From a checkpoint of a small image denoising model.
Model: 32-pixel images, norm batchnorm, activation gelu, widths [64, 128, 128].
Training: soap at rate 0.0016, 33000 steps, batches of 64.
Rows from block 3 of a small image denoising model, named by matrix and row number. Each number is 128 + 32 x the weight over its row's rms, rounded and kept within 0 to 255. All counts start at 0. Numbers have three digits each.
After each channel's rows are labels from the 100 images, of 14976, where the channel reaches its highest value: "top examples" is what is common among them. Only what is clearly more common there than usual is listed. The data: views of escape-time and Newton fractals.
# conv: 3x3 conv (model.mid.0.conv.weight, 128x128x3x3, each kernel summed), inputs 0-127

conv.44:117142078085201140091176088099124110177141085130115120168071135123127163080158071194144126089138153168111154092174134129082078115131080133113176101147131180167080178162156142164099070137137119169151171118140105164136173072137143155087169135107156150123155086117103101164136117090151123130091117120124102171082041143144142121105086122123149155165138130151117107128104124128159198100064
top examples: Newton basins of three roots; pastel; vivid

conv.23:141108128178106102120090162110136130117157144061126124111100164050155114079080176089114082144112124084108084121124089154200122150152141111123117182077143139061178102140106131185156125151131121081117111119101123151119104117118134145122080072143096197115132162152125126137084128169125175160127138123065156128182173130089179114128154144195194188078141100170125129193130138150164130157134
top examples: grey; pastel

conv.70:147133169140112126102119125136171093085128084046212167148097090069131048128149148166152110094104141071103160160121149123126177082112129129108103117105085062119137072156144097116119164178114098149084128096106142156149080118091149114162063117108133149030139097115106085108109112150148122114143102138112120097158124134139115067080144090133136148113168087074087121111086104110097083103141
top examples: vivid

conv.79:125182111054160155113138064117149132101158085131162113176095124155080126125166083177073137081102153181121182151121169127056096083124115133128118098092136161179075141121135129110086136150138132171129124147130120172127129065159133138129148109061149172079137124123066109170155102102163069094116100139120072132078064154203138105099089071118092102141150118124169126121094105122146124112117
top examples: grey; Newton basins of three roots

conv.122:115105135152171079097100178095144107163119157147083162157130127077151136129102128171147184135175119125133128080135096108137184114128107119146059114135131101127164067072131100093167108132153154121126106102161131108166110175140127130147086176180140133111089137141138110093143161189153165055120066103093152072158105109142148084183107112150154129124134088160090214120104121131051163052120
top examples: vivid

conv.107:190104144164104114129078120149129112111133118152182138169135133157118064165118185095127139147157141126126127159047142113152112072155103143161108130123157105034148105139138139088186156192151128173126103168122121064167092079156122100135117068112126119120157154147151170156145168141134106110168139135122190105154118194108142040122155132053136097109062156126111112104126160150143076128160
top examples: vivid; Newton basins of three roots

conv.71:188102146169080098155085124137163127138168176095145081122134121169189085181122117122144088133174123091153043157114122055196124164153090116127120115105153057092110126077165132165140134131130086124134068081136059149144105168106135123106112071143146157139144142165143158125086157168098080113138154164109145112184152101090128102131135141134134177143156136160076079101148090101147079157114
top examples: grey; Mandelbrot set

conv.9:169113095156124156085160116130162125082103134136153119089178150100068149143112122105113120115124122091093074074127133182106125175156110148092158176147167112168123207164156121163136102079190128105161212102115148160026131148147125115191123140172123142189127114147149083129116090110153116128078090149092091146113114103172127166113096093124101104115117085143135126161198164106128179142098
top examples: vivid

conv.2:095163163106133145109105144102136180115073119084095186094031135148070091098054150112157107130151130144148143075136080166151153139140073094155140144169115135109071052152142107162073118155153128159086108153134140123158150129097101214129106117104140101128143122098077117113115127172181197130121103091145132091188105117104103079141132134124166163088104172130110172163098144096121107116100
top examples: pastel; Newton basins of five roots

conv.42:170157115124077121126080097121187122119159156115122114091142123152154030142125141127080142143142124100134084091145138103182119142180090127066179088081179070139066119086192116171124122102202097157128153116142051183137109143134150188142141086147138178167108134151119097136121128152107088097099117192126129114170099115115097096099072119111142162157134140142087086120176105103114108111111
top examples: vivid; Mandelbrot set

conv.34:107142102116180135134162163085122154176116123100055127155072150108140122143096132150142106131219107095130090075184068142198122156113109078131170123126122105159114117160165153192088126100112132081088111113178114118141119124116127183108132156172143149119182129139161111071104140120125168181107142114149096083149101055126132056105140167125188195129123158125108090140173122082143165142119
top examples: pastel; grey; Julia set

conv.28:083140154161161115140135152156108108121165150102110101137081142064127119135143104137112138085105117114120109060165083135179118186102099124144113154055116078102182129142100133201101183111110136079097139090105152059134106029094129122126100128135148198119174137180110098133083159154098161154128123148110124128182198106111172109121116174141198149092118130144146114117131142189131169169133
top examples: grey

conv.27:182102127143170057106141128119148106165162153099139051123131093108198117109112067162135144084147122119138118133159131078137135185130111139090045117071133094183151109068119138143148130129152102087122090069161086204145112155093128123151099153174130161068104146141117121090110157147098079078134136129133119092153103064144125125145129152170123161149182104165087128093090087094095154094098
top examples: grey; pastel; Mandelbrot set

conv.127:137187174131185146125111117129179128102184108158126096115107098100103101119149121089093147094094142132146181115128155129081049124105132137118112116154187094172119116132108122082170121160120162176076109185110149176152120103171134103146141122082117172099105118082091122183121107111068116094133128171104058153113121213151089124117176101153076141094100144125157132167125191131139092119212
top examples: grey; Newton basins of three roots

conv.112:142198118097120134101130110108132160131170102110097090105136111204109129101115134105066111110100139186161154142081104103124126105106130088161078055115148174129098132093164137116090133129127144160146090140165103154122094133180100149155103095071150147124144150163099191165108114127213044085135094108128126098097112108157100100115082047106084087121076129139116136151125121092181085156074
top examples: grey

conv.124:094196183115129090099124108104095147116108081138110185096133097093155125179157087157137132089126102183122151152130208124068115076139131123159143086147100115180116110115154123117134082138112077156143133141130147153103085104177119074165125111082151144071132095109077139124110098099140088079129145199221111150087138152156105129055099134062120139091168145112093140122130096180152132147116
top examples: grey

conv.5:142128077052080140127090110173096149128148146103155098151112108126090158125160138208168104088135108095139188144088114125150090084130137173182141147119111104099095135111136115136130061132131060177122133074134102146093131099154083133149026124135123147095143098132114146125146113164074103094156118085056153112129125166151124073171158199110129118120109087079133115067138118128116067142094
top examples: grey; Newton basins of three roots

conv.86:110157082064187141099158064103134118116149112165141080153121114150129195152177066174103150086113137185125145114130161112079082135118080106117141115138155169181071177133165160130082134177121084168166154131186126162136148100155130149114123160090147132100123101110069130137148117064100083109098130126163068148089085168178125154090075112118094178119164098124137124154086124106137175108112
top examples: pastel; grey; Mandelbrot set

conv.108:153121120097095139115107094149159149118124090106203179146111080116103107104161118178164135074082162115109155169126157136070147070149112154126122141114113111127158069111120100085076067154150129129155135139152139130119122112104109127143083080091103173096122079063114058151131195131127107031150161108146123144158127144153107067126146125167137178103150074099137100090060100154095135075099
top examples: vivid; pastel

conv.95:118165145203119126101179098119161105081142093168126147144140138098140147167147088128103137116113133141123150128085190125084142057118165155118074130092109136141110125146115152100098194137123108168124130115081135106160085104164164064150092132046111150087110144147058078167136072121148117133141047168092102123091105152121129191050099082098086107128156094121146131192136129111159116126155
top examples: grey; Newton basins of three roots; Newton basins of five roots

conv.16:112157120119107156102091138148133116067187178069157065106085114109124152151169090136186119057119154114153098104146099119187185130155065149137072142126133094118116122123143156206099144160127090108124122080113105141139092147112096132138051160096112172097103132148080148145096133155101133111110133137105139134185169074119136110120151171173191207112121090080094147103082170139156116126113
top examples: grey

conv.117:119095127201094088158147174184114130117128139160159125092186152052114107104096136089122110178105111136070100138187118155114160151120166165063131144075098090177201123113087120142115137051133158087126172132108136158082113139138172080149140145167107161105131120164129107117112122158115127152105176144098088180074154089127126150169106100175090084116148081167183144129156084124119154100118
top examples: grey; Mandelbrot set

conv.104:114181101050142082145128176059177109198141131118115130157091081150149119117106099125118172129130109153138110100145105104146180135144098150195153174135143130130064095148198140145090151168132110176094122131149058111165140145162121156130124144136182088111106160111140173080160124133107134115061093118102075099118095085148091095153125139121165162120136117182155155086071177124106104063098
top examples: vivid

conv.120:197126116148110095148125108122153108160174167119135056117170113155236098162127131132099126104196105097127091135097157052155100186154121148112069115074172089134138121072169139153183159139131090153125059083134033180127117120107114109138122135159142139134145156170146159120099134153059074116107148155141118142143107120120125137113124141103072153151185098147115090129126102101140130134150
top examples: grey; Mandelbrot set; pastel

conv.30:149110127111126101091104116079141102113130095096158154140106148073150132159178118137192129105139171101092111127161097117113123085154118147150152119131101101129109095149089178153141036180133059113107157120164144123146072138132098076106052072109140196102125082048112101135091142133121152068144143169139170135150136126089097127131170186106205202099156110141123133081093141147124121130098
top examples: grey

conv.0:187114120116136131121125076128136117102154103140164102169140077136148138113160099180114115094116123133117187160043190113051078116110154124084074122127113126140113121108125129075138150150129101158138127092120103132092131082141166091173153111098094182064145139120095108152148113135115059092157111142138107145074099160174154126103114077115033090137193070116144103118058067117136138123126
top examples: grey; Mandelbrot set

conv.114:122196040103112152110107129117152194136140126142151087123141138131079135081115140115099119126119196107183111160154143114122157106102093069116116092076164119082110125086103178106117160157153122128117110142218131137158123107157096189125057108108142148113182149099104146141101133118159079140151145056131123079145082156182099038153156097140147107120097110085155109164129161112107085144161
top examples: vivid; warm

conv.85:101096111132192139071130061126101118127140155141134063133119159125111149086135121117104145083067167134167137132134098079092097161077134137085078135089151209162120206139129102109159170103171133123157133150093139167127143113121076169105137158088150134146090107085109098145108138125185109066084089185103141133155141151090175200120123097151101113145096171149088153187150130147155187143133
top examples: grey; pastel